Weights of a small spectrogram enhancement model.
Model: 6.16M parameters, arch unet, norm batchnorm, widths [96, 192, 192].
Training: adamw at rate 0.0021, 26600 steps.
Data: trained on synthetic speech, music and everyday sounds put through simulated rooms and audio effects, 39062 training examples, 43.6 epochs.
Rows from block 7 of a small spectrogram enhancement model, named by matrix and row number. Rows with one number belong to one channel. Each number is 128 + 32 x the weight over its row's rms, rounded and kept within 0 to 255. All counts start at 0. Numbers have three digits each. After the name is the row's rms in percent of the matrix's.
After each channel's rows are labels from the 100 clips, of 14976, where the channel reaches its highest value: "responds to" is what is common among them. Only what is clearly more common there than usual is listed. The data: synthetic speech, music and everyday sounds put through simulated rooms and audio effects. In brackets: how many of the 100, against the usual share in percent.
# convs0: first 3x3 conv (model.decb.0.1.convs.0.weight, 192x192x3x3, each kernel summed), inputs 0-95
# convs1: second 3x3 conv (model.decb.0.1.convs.1.weight, 192x192x3x3, transposed, each kernel summed), outputs 0-95

convs0.119 097:144088057148083126146098110084115103141094126098093122141145099125138069127072149140091076152136127175124116098110134101115100125115091123085033118160138070084117120112109077101150054120113148107058136092089077115118161141120123147094117108149069102135163126119091129085120123128128116137
convs1.119 091:120126126127110122130189099087131110130121188137125113116090114091171123080114095130115154156093106097158142096137186144152143144089174117120160161079067070060068110156086165084111183095132151149123148171172125117146081169095100140156081101123158140162138144177160091162177161125037100152
responds to: everyday sound (61 vs 24.9); bit reduction (50 vs 13.5)

convs0.151 091:131095095189148101142119106173126124123062136121120096185104105065065207128189135086148055161113126118103120141139068104086122087179151116155123157145116099053200137112167167109108103136121122150158120176047124125114100130144101137108128072121064111155105129161155113133114143123144091111
convs1.151 138:133136098142082120168157144172180134167153135115168133133090125131195131117124144131076150124091132163150157221134140107088114180128086146069125123142147114186179124125096133135172170100168120166161106100120155159179185075199151140146172141159116176113097139088092155134153122112153126142
responds to: number of effects: 0 (57 vs 24.7); speech (53 vs 25)

convs0.107 088:123136131122161090060090192119144114145128158113180152184069089119116090126147141134082093151041157124133080129053093073147160138171119157113092137123138106152101105079134145152104147135083129172176149152102076130077111142154113159100098103140116149124087141119142146104099145172156127041
convs1.107 093:174183102172153183133151096148095101143123082133139077183169077118174076120174123130134145110091186155108126116104140114154112166128145144149183145163111141134138116071104146137122147111125142139087117121156117175119112048151158130157147153141122104200129087060191166109144101090150124126
responds to: bit reduction (42 vs 13.5)

convs0.67 110:127159135157029110117089135106084129115071138088075096122135108128108159060200133210149067107096092096107087119167143183150133079155149117103109143137141107111151127108127140127092141138111125114098072134134063129083119109100134094100136108100129154115099075126149122089125157114089078142
convs1.67 108:092099091164096107124134097104104065162132116127102134084140107112122139101128114113123204105078164118066150199147145069120131168096107118120096083165144096169061129156089122141106162063129142139122129075096137127144150150151152126097099121142096153141146109091126138182137083132038128138
responds to: band (68 vs 25); reversed (42 vs 13.1)

convs0.46 095:117172119156131159136114100100124104161092103122172121175133098147094138139197162167108140106129104181090148119155114121137067058084154093119149096159135133041152183130175116149152062126149118051095136071114118125128072120078081110157145091121160051129131121128155125125155153142091176151
convs1.46 131:133118085138101086114176118126129195135161170188151167136089125094219132157087097142136168128107174122123145150139187157120146212109151066074132144132140168171132167143109121142133197073191153162129099182119126081159157116144096128098108162123083173113113143105128142139088144156165171164
responds to: speech (62 vs 25); number of effects: 0 (52 vs 24.7)

convs0.91 069:092143115099146089183109105165130158147144097077143213158111115175107130150118102049079154154078141155086113132120108117109135167080142100099128127162084100082085112148092146119167118102173102060161146113110144170160123135138114118091122154129117112130118153096115095140115134086185097100
convs1.91 065:167112141050151113097128125102105089106137170093131078071169115172137105125174148103138152154181134084149108138087115139096146130098105133127170105156126147123144147143194102145169103139175117152131140165156123110105126129139129147217164195123130119131093136194115108119152113136126137121
responds to: dropouts (70 vs 12.7)

convs0.120 097:112152166137112145106133113112075145158085143106110081104164106110138173129156118110174148062198145059162082113155184107156144181182150159140149222117128136103155183122157169124102068115180075159094125147135072175136171156127121133111124112158058126135085120154130097102120150107118213092
convs1.120 102:150111180074101122169087103138198091138146098093170123074135101147143078176121130077099159106114133077051092154114108154102068135065135140104141115190127104147080124193119122155154149062129113115121173133104173130104109119158147171134198162073132082149208082153117124169161104039161077102
responds to: dropouts (55 vs 12.7); dry (44 vs 20.5); bit reduction (31 vs 13.5)

convs0.21 085:157115129157167133162127147138077089112058157137126137092107124127094127167078127106119125120137127123134134123116130164119082138112128102164136171046180107098074073074122140197071105108085098132124109128138072091107162094131142127134133128144064054113077132128106111108109132141127094100
convs1.21 092:083134124117062135128126106118143017122156105158119107170150101161175044129135145059102094120112116112106137118124120132103135144122119060124157105118134113074078162152132130142098094111093071133095085164085155098184114122127158130128135142156113146075069100110126160144147104107175078104
responds to: long reverberation (67 vs 40.4); bit reduction (65 vs 13.5); number of effects: 3 or more (37 vs 12.9)

convs0.191 115:097151101182083158124102102124126116189075091108123084154086144144094136166183138205109105079126100118129083096118090111144150066120152162097126151106092135056153147100206085042134083135114107084114175065119078114131105135132138083146143143150143118123174082137136099135123161126098102127
convs1.191 111:162165163196146114141138107102111136106182155117119145139141090086205155096078097117156148130121151123124117145152136163064177179182131090128109139106181121128111138149064118040181163085152205083117086132183175093103154078179093118142136097148075119126116136125135155153135153131117163135
responds to: speech (51 vs 25)

convs0.136 097:150175136092140109100115146080125100180091158177091090100163063140127088144087111044097097176154126070060174144149104106120178127121164082135120088144102173095080132075144141132108094109112111067148179077125118122086069126090133108153041105165132101088142119091086105107119122173116163095
convs1.136 107:110128129119126170074172159138084146057120164120196108119124178142154126112077125123151128084178118072123154157137159175149120157127140139110154123123069168128121059151105084097124095133119110157092146175157196150118106160169151092132145148108127154150134155168133095165151149064155116131
responds to: speech (78 vs 25)

convs0.102 119:085132170159123165107135081125114128134102093102117057137129124111093152090146068120132090161131116111032150067139127158110078096136146158152109124132127083053143132103130108100078070147122074163088151134102099133121067112052101105061126151117105085082081150153116126106135145131084094124
convs1.102 121:134128056147086120085158153148158146144153159151118167126142083162184124142127091131075140133142129126183107175110119137102175172156101111086157139112141113171059093162126122118164148113179154120174079071163204098133139100207150148152161160152076138105147163091107124117110109155134132136
responds to: drums (86 vs 25)

convs0.5 097:094184119125137103156110101060071145126150123091028146167095071140109103118118172132111133078098116114093139156083133113111136117152126059101089124137150121138143132182147123156115159117147080103134114124111080127129033103093145136119118132161097116111122138117159047102144116106140127094
convs1.5 103:155170138124099157107062120086098157108097139118149134086132145132167104112137105164172166080134131119092117132120081102148103119092095120127173153199133108184075142119145125147165179084113104122099148141137046129094145161059129169116121138109146115143108129144114149187138108067150160117
responds to: bit reduction (63 vs 13.5); number of effects: 3 or more (31 vs 12.9)

convs0.42 073:110145179114162187092165131102122090100086113129135165113180121115103142085144061052129151138163127110067175066148071093144126106162119101152144163130092182104161157156192092154088069173168136103133089093133118159155077087181159107077061099066099111131068147121104182127184102143136122099
convs1.42 079:110142109083128177130114124068164094128178147144128151134199128172144111084156156202118167143159096153103132105133143141163138219148128090119162084194140145146110145159108103161180154103166130179142100178151077137093180110154041125122119127159162095077134099152120065150153132152154136133
responds to: drums (73 vs 25)

convs0.17 094:177081145123154142093089096130033109088054165061101146114087146061111104107123095124096119207117089175165107056131094137117161081118123141164104149100167100141098155115150132110099105074084179123147140101142104121128146117121162115083141108130142117125100118126107069148100112061098088124
convs1.17 095:113133127173103154133166159088129148157170184147157105158086123100146141099149120090150121137153129071128126185189227136128128167193144056134085128085132097070124158158121101060124129121100106126095109173128134116123157095150074109162121124186114114121083135130148146128179100181076109107
responds to: long reverberation (69 vs 40.4); everyday sound (59 vs 24.9); bit reduction (35 vs 13.5)

convs0.158 129:131132136073187077151097085108114105127118114128051107066114107074114152093150137087173065160148134134156146107142117174149133073141161135116126134096109126120135066098130109138070124119114083133130143189114111136042056156152116141097084106154144152118151154125146150107125128153128133116
convs1.158 126:103122075128093148128209131134179116162195142107144173091155127114130092084167165152103134147150115115142161203095135058115157171092094159153137133170148161158177171149101135162149164114158131148088132112130122109138193076192070135188171145104124129122119147113089083164127167103123152080
responds to: everyday sound (54 vs 24.9)

convs0.83 087:158190143148116151120096162069154050134105136151132107108099131113080142114143180142150111131090114131076092054155144125088201123135168134155112078155127105062114090132146104138123100127109121065142140103114152148127072105114153201129146130131126115161131159133118146140091131162049064133
convs1.83 099:152075124119123109081107111172148178124163076106124131125114148145131125154143149123132145132119099120101103211160142149132098158174127161122110083172054154168114147128079115172121115080154169161149153164127117191126129098176076117105143097114097139065147137106062194161073138098109070148
responds to: drums (83 vs 25); dropouts (47 vs 12.7); reversed (45 vs 13.1)

convs0.190 088:128094145096078139141093127169043064129118101114104126153135114131108147114162149127169070125129129101128099062137113115177152070110141149050092132139103097066170120106122156083128149123124034147139097137129114106074117101115127139158122140120127068135109111127115170109121175082051062119
convs1.190 106:179167114108101121135137181112175151149145117146092124029143119159146140093183058138087193113122125126153133221106128099122181150095150150092155143153154104161104129117094110165118137107156179120146117083148176144138177117150117099132146104117110147152123136104105063163075133065187168112
responds to: drums (61 vs 25)

convs0.84 100:131138137107104169096109092142134077151046156138177114083106150097149150115092149154120125126105142126057136154142141123133167100214099077136131127157102117111143102054135130112101113087114107087131152045143099097124135119086163113148128091142115126177104104169083160136144154093098158100
convs1.84 135:137129146098132154168130097150178127171178119056047120226085138115175123094181096059094126102168116119118152186140125139054178157089145150175066148099086165139132161152055183143107128177111133113114098124122102135122151080151102097123146122110130118079116112143088125111092112103095097094
responds to: drums (89 vs 25); reversed (85 vs 13.1)

convs0.124 080:129118081064183067189096137198147098133141103105108104181116129150075077105141135127111146145103131074143096134070138139151112088187072143149153155122099150112127124133144131154168088115135089143146089135146087125098113181188128121117160154125058060113105170149120122131138207146181053087
convs1.124 097:185106207080136168083098138120143169136112130143111110177078125101144126125138129117068114128150143119112152131156115171131072123142115093078171127104117126133120156114144097105035124117109069102139168121119164098081098139150122131080082091087113138170057172101150133141199167078123079108
responds to: speech (64 vs 25); bit reduction (36 vs 13.5)

convs0.87 095:080121149139137143108069105102103102139088122130150050104110122135063115156095089147071108149107138152098094028135112160095122040110117151117094089123148108098103082043158095097082079119087122077107123122114122156088101120095105072105101129120111106104169117192147145140154140152081060122
convs1.87 083:148149131136168111166179115139108181179130178158130173120088128072138114078117139128041134202126089143184116187118080125128118157078167146070155127122122080181100145098147166134192137115160197190131073118193114105154156084126100062111050077141127125127186143092106128075110124124114101176
responds to: reversed (55 vs 13.1)

convs0.154 102:128117150136087146142144115101100091099092154105103055115087122085138136091117100127143134209145087092091120055173133147110098084167111090167119197108158128052178187083115145221078095138115171138126157123192144131121107117117097117094128147146150112139082114155152116165151095117142154147
convs1.154 120:114108142111090164166118173104139078117207156101126121132156131173135147189153139127091142099103144128122093169109164148072113155123134111126142135179087150160116123203090123190167103090112151145157085197139143108066173138169079168164143129151147110120070128103125133145114086103122195152
responds to: dropouts (80 vs 12.7)

convs0.7 092:144109132104138144111136133142054115133041138125117080092121143109118108083156099157133047133072180133121130137126134099148055058095159084134115154116203162114101161130114071111113072087052144126181078139121063151112102118068163141068075072131113119140119121124157127128096121160078120168
convs1.7 088:159174105171114225097126142140148118158171077100154139155144141116145124121116099107102176112177073147126138180130066135103160148147159089106197130120112102183106128123127124138146112131146177158166115137117174131105123104132127082185129159072106088113106161116171126156152129165086076095
responds to: speech (83 vs 25)

convs0.160 146:156125093160039120141124105099108161111119087147073081147092170133045064166110118142092143067096123105148136135080106111105128101079124133093120154134039104135116114136196087154151101124086047121163141089143108155146100151121159166149146150132113118125131124107124123139131139109103085037
convs1.160 130:134132161119178101124111135154098121105155173151095161160155126096233136142125099102192121128147157132128114087053142082097165136150119125107110154054168171138089094166080137117176121113133151163099145154161152066183121161161105120112160142097076114100141122116100119126129098135141105162
responds to: bit reduction (84 vs 13.5); number of effects: 3 or more (38 vs 12.9)

convs0.80 099:166175173113179129102090108135119100142109090115154075165136047161125095155084131132071184108118139141121103096166154097077136101125114180093121097087107137096100057049117136094074086167094098115117143115096137124073102082090124117120132139177089064164201115099150142123141103143108070108
convs1.80 102:140161122092070080099119087152152177173156144158200148085119124143171060113115147138126164135084139117125099144140110132208099107137124129059160110155159118123100143122163075067175164078138142135161107115159131097120109100156131103131158141098124114211145131083115131119118126141198098125
responds to: telephone band (31 vs 13.1)

convs0.76 120:138102120112067133104106146150101077129116111117139102143132096132118122141074097079097117172123117150144096119108075109112109054197138190116108175142084089103163084089105107161127086103107110123127171081127078095099172148138119111134144123103120113143108078128108052127153130098164039122
convs1.76 130:158119137112145133106114098158094155130124167136136160154133122154158089156093116094138159085142136093091098107128102154109110132111151086097104126109146112153073138178120145069138190040133143137125129119162152065064116192171119160080104128107089131097126145170093130104124124140039158177
responds to: long reverberation (69 vs 40.4); reverberation time: 1.2 to 2.4 s (46 vs 20)

convs0.99 081:111106109132155109110164078164139122127136156098072138109150121113157109192142111119148128068191108177122141120155116070111120118148131112143124124096140165153074116092131093131151095159125189174156102131140129142159104179109192115146098112108061101135033127115061142104106160173046103094
convs1.99 091:124149132041122153168049161081148085105152143152102118139085099125143071088113145115129078140064099159095085124101103090162148117118105102163117081198149105145162149170116081189093138089128099199089131180091121050066145088142153129066122144175136128112121103164115108137108137131101076123
responds to: dropouts (48 vs 12.7)

convs0.2 080:128120113096129116124095108163214115151159133136074123135101097080098099054139137052127144097165107130072140102157143148105137154162095121151114139102134102093122048107066143145088131113121127113151125091158123101093066119146101088109083157126070093074113188122124145126174112103104087155
convs1.2 087:096123143115154130105112100152087128079110143117153133151156153149127141158102096117166106165179154147104176142148109119100149157177144139095185119167139180155110131188110191089125119127135081150149063133108087149156103118190082173143167206121135187163168122134138118180154095116167100134
responds to: dropouts (79 vs 12.7); number of effects: 3 or more (34 vs 12.9)

convs0.106 091:159130171097107183154120102117119125126139111109164181132119110098113154170131205159134148162147145175144122089167095153141132065126136075125153167089142099100131116089111060135105162111148144103121134192146091103083151142117100112138127099099120110094096140138117155135146145077106124133
convs1.106 075:131082070145065166197152122080128132157101080150141102130215108127126153112147119089127153118149184085134130149136122112088125154134051143178108213164129121141128154108081122150129118124091140152147109150085074114174136121180125121100127070176097126063118082126138105119149118117144111118
responds to: reversed (83 vs 13.1); drums (76 vs 25)

convs0.68 102:165087140098127101150133119145131174160145117148167145078130164143106062085128119172099170123145145105129111173127164095139128108160126093119148115125160129136128147132129106074139147077106161077107055075143174097118152104076111088127112118097113128108157136151103168102134176141072100162
convs1.68 098:155084152118203148156230194131115161119037119085113107172157145102081160175149132090151119114160157115103123096149127123121131090087120114121172180143177127113121111093165192132164139105124138136106158141131140123162123178094073170115150163110132140166181118144175074121123162107151131105
responds to: speech (75 vs 25)

convs0.104 110:152121134079104110105113120158105103136068098152129041180118062144137173141149124105149068164129128080095123083166098101146094068152131128170166116107130108049185154089139171165140084164133147110149015127110116153094097130048128085089112135087132059220140111147132152153139127139100118159
convs1.104 149:135147155137123122117135195131210122193191158116105176110097122117183147133131059158110168088110151137171149221129230129135132167140089101115118139116142105170128136172101107164135159087174157096172117108159200122172193086149120141168144130110117140108136150113121095122076144142134124096
responds to: drums (72 vs 25)

convs0.51 121:139097052096135078131078096116055117074090108112136080088059114151082159149143098065102170161078120134164115044109107109144154037097104170160151149061132117142121112098147129112106076109066113131129159089132056133100114115090136110126149127165151140159168103131123132159117111108118138100
convs1.51 106:111185155090123075138191082141155146200153128175095153110082158092204134078121171157148139051133137171146158146095106090183152158106122181131105138105096135111147121108132125130139130136203197090152118079166149124126086142145147134192095099068138153156193132124089125121088182099176117113
responds to: long reverberation (67 vs 40.4); speech (57 vs 25); bit reduction (38 vs 13.5)

convs0.170 099:082148153113128160109103140056145118124145104141111094120131070132082141149098133126124124079108076093112103128092052127136124156150133139104106133130153169163126121102133114110119128119108041090095137206128102052092109152131084100124135113166062114096107159128107142104119153124060089146
convs1.170 084:100128111143128150151170130148139093107137163157147100155184050081177146124126139166144058152133162085098148122126133156162150087134117100127128149123148113087153102172159092093113089069124115132159089104133190147156118186161138133052097072032149079106143110141165092159160014080071151098
responds to: everyday sound (63 vs 24.9)

convs0.110 105:140136081150097152094115169093140111159111126128122080143152074112146111145170164157100065103098124129121103056112094113125126101119122150121123119100133144071143097108130099091119087173085113067113136093107085097073098089054126090082086120136114078129160088095089101109151147142130135176
convs1.110 091:107085139161136121083108130120116104126132143126150162152132080182226145147100140144144168179169145155116106066162228154143150123139140114103142121123100142147124120192171202146075165128183054118134164193082176131138127142160138139114119118143179156178114139135151126088087118091144136070
responds to: speech (52 vs 25)

convs0.127 110:169083144111147111168123122119049083079128187162167150156073070139112123158137104151111121129096117148089130136070099060153090136134140154039098202135104133116130154113096038117135118053120146111142101160121069105147080112141110151118106121141067128105155112150149095098111115111128055110
convs1.127 086:093158129127138115099153114167126150171065083151130142183171159068126074162176124153136084147146125160134090124154091114167190087135088084161125101127087142121142140098136085092168125180163178156103124116112099097094109103108165157149167163180088120149128068106138132200131143199127116113
responds to: reversed (33 vs 13.1)

convs0.12 100:146124147104149127079086091114131121159125108113138076129122094122064141113134127128152052174182158124049161087116148141089097098098110102123107117098134103113092103138124103103046071119072106146090128170128087118119051070073146112071120147117095112110147115111129104157099137166113113132
convs1.12 090:143117073097095094118166171162159150167140125163103135130194174114173119131161169187167092122191117144130116167078144102132154148148152122170113108128143132136063127146121116143187134107152129082137132071163136136109136117174212172191183161115162142119131179124116181108123086165124142132
responds to: distortion (50 vs 12.8)

convs0.24 095:038198126136131142160094159057127123139113127099117138156122158123156070132131137112078115107109085115134120137096158147089152187115082098142147101103122149123081100165139125144168150117111034108089091128141116126124167124196115170107102038150139126104136099163149105130118144123114067085
convs1.24 084:197069127137091157147154152148108157160094104099145063133137171198123129128169113176125144104158159086135151088133160100151152127076139149135124141113175112114180142122168165106151096155111147061128145099211108174134098208056131117095142134131139124102122180133147081050101060116102114165
responds to: everyday sound (51 vs 24.9)

convs0.27 109:158154114157042107084116148077148091156144099133122076095129096129123103074090143169073097134128098133149055137128150104138111091083145082125144172085118120118049092133049113114130100105100138109179103114125091127093139100105105146134156143099136131134118125120133099104103128075102053114
convs1.27 103:133083076135112146094123122082158086106161121153099145140143100119144165138049084083135184132123132095144145053148173129095160130089169087166112161102138151162097168175093142142071170074132114098091092143105180130090147108172121146060075094145125156061106136134123174112080110099104132115
responds to: dry (43 vs 20.5)

convs0.88 096:130113149100122155132189095107141171125147124110116131131156141118092094069114165071128136108127067072131163166167119143122106170178144142107156166140034121145187086107095088105172103129183138133082092157119083154130157205160131121180115119080201132144146121110117151167133144119138090132
convs1.88 092:136102114080129070200112124127130114134108177177120163183115097133123104149145162118166117078150092120163068099113143133138161131129149134157113115104118194079147176205113141102107152108140101128199119118117164072090063181145142125144092073107096141093145065175083113151158168098143160082
responds to: dry (54 vs 20.5); speech (54 vs 25)

convs0.103 111:124152114132055118070088170145150083137156122116130094083120111151112061074113111159080092175068133118170076130118099148152144114115127095119124150169091119141060091094072079176153121036096142114174098126150036122135151118120128156129116169117153182118115094136111150124120120141135033161
convs1.103 105:136122157154079098176098135118147112126109138099135136157139080135142092118122063089104181074043100134104139100134190091080147106134123084109127107092124131140122156182118131104107193114162126152159104098090171121116106065142119106088102073163091150086144084114105119175153114100050116122
responds to: everyday sound (53 vs 24.9); dry (41 vs 20.5)

convs0.135 081:062145094167103164124141111092138106105189135079133119160140153153119115129114118096173175113139157128074093164125148181120079191181151122142147159113172111093134110140085176127161081094151113144114143174082135124190150136179117146133122173133133123132145136153136110076126090104170138148
convs1.135 098:101178202104081123117148151109144153108120207087149150093117118098112090133106108129143152081140144108143156133085140136171104140116133125123122164155117136167120189166135072157135104096141140104024152142139146123085113129140137118151089171108128152162151135097111134076117203098153076112
responds to: dry (43 vs 20.5)

convs0.72 099:100120161121164117080100106155110183130124128124091134114126096163114065139103066138116131169089146088165149096038134092118087117117122148118120169098080107132150129133132060151100093115135118189143075124144129141120159105115169125048141144098063154130108140080053127126108100199112097105
convs1.72 083:144154110109094145103142127094127150142108129102163126151129141136172163060134148153135133125115098114099106136112128107156175124138187101133126113121143206151099245109138127121111146115154160145085119144089086147142108092161069108175176164186112107119175140141189118123138140149154101097
responds to: bit reduction (74 vs 13.5)

convs0.1 088:133131092143096144131110138053145127139098120108088117108131121121160110073083137070036128125141151147124126149125098141166102106081114099133084144168153123129077124085105116130064126159115123127131106115069080126076119122002123113151122113148139095119161109094157110106104100143131058154
convs1.1 090:104167105151082116090138109102144095095114081072080103117129093193163148151161127118119094063122107185155137166158168181099133140081094133138102158062099098101083150161077139154148108107150160125065130131130158170157101163106166128132077131176158112165089154131125185160135108165104147113
responds to: bit reduction (66 vs 13.5); number of effects: 3 or more (33 vs 12.9); distortion (31 vs 12.8)

convs0.52 104:169113091126135124102125136128086086096146094141098096128094123119109118140098142126152150144141095146120098082148113111091061068135124114180116133109175122074122119151122078148072099122079122117102142154166023128081109145075133113127074065119194069164121150139148103137106097176068116153
convs1.52 104:092125115125107133133168134105121192121162163100164139114109214143164143104118148128104118137188119111149179187118127140116012153112152171132121097129147139113132101138155163080104108149086076076127099159161168105120153083147066150155118126140162119098097113136091096145127161083130114079
responds to: dropouts (78 vs 12.7); everyday sound (67 vs 24.9)

convs0.47 127:114067139113138155123077130166104155128080123089215141164161079106114163110115079052152067220114121149087149126136024136063122100165114156124125126129143095120178166092170120151103116121092118133119160152018110133101128122119109077087110104135111124079107098096140119143147100139121070125
convs1.47 120:146138117117129087152152122127144168177133184087093134116129130170184115164158101137094180093150126092100080134116125158119098168134057125114143077105128164171068142121091128158177183096130153147197122128141119114195143125142152206146121154145059098154146107083074142129141112079122101158
responds to: long reverberation (80 vs 40.4); reverberation time: 1.2 to 2.4 s (52 vs 20)

convs0.23 105:113071134098139141121060136135103121084130151125168115134078133107116106128054063129091128181082149159133108095034118116112161091134094189081132162154124082138103098090132106167126139106061152100168116121103098126101140114152128132069108114123085162128091076121137102139123117136153101135
convs1.23 097:184150107128113131070188169110115141147139145118174151182098137107212096109140137084045171123190075063073130112122150184156165141129167111144162096175113127150123195122146092098085172092148124188107181166123119106150095112086141127117151105169191117149085142121148140128148161158111128150
responds to: bit reduction (83 vs 13.5); long reverberation (68 vs 40.4); number of effects: 3 or more (36 vs 12.9)

convs0.64 121:098115150109123091089121115208148114121250142140071141203113145118121166170179136144205151100135124120086092141159163154095117150087107135205157149065102135171142170100168148128096141166153141126108173133136128158117116119135109124122054129125152154092127170119128136149106157126118140111
convs1.64 141:131127153107134126155137160122063121091062136106142085126142182158095078134124146129112064138171139156142116103111099116134134086094151133085141136157118184084142140156201159111147060119090125153125155072153095103147111166115124150164194198170148054149149081141153083109147112137157106149
responds to: everyday sound (84 vs 24.9); dry (54 vs 20.5)

convs0.79 123:132076081125132110118154181121127172091062161119145082109119097107110098150102118065076089130116135153124030102114063142139100118162125134125141164078156112090102106105200114142118082120117150105138152108099084130098173106100187095090118098113122054154143120138113098112117117116156135124
convs1.79 111:138090148109168141094104087125164090093147153045109133144151121098210134161120129085116156080100108108113146105140165120094162155098179066121141057139108159138141115200139155122131190094076083111078051169135163120132160178148072170129128107132106128113132124204165164115139093130113121115
responds to: speech (92 vs 25)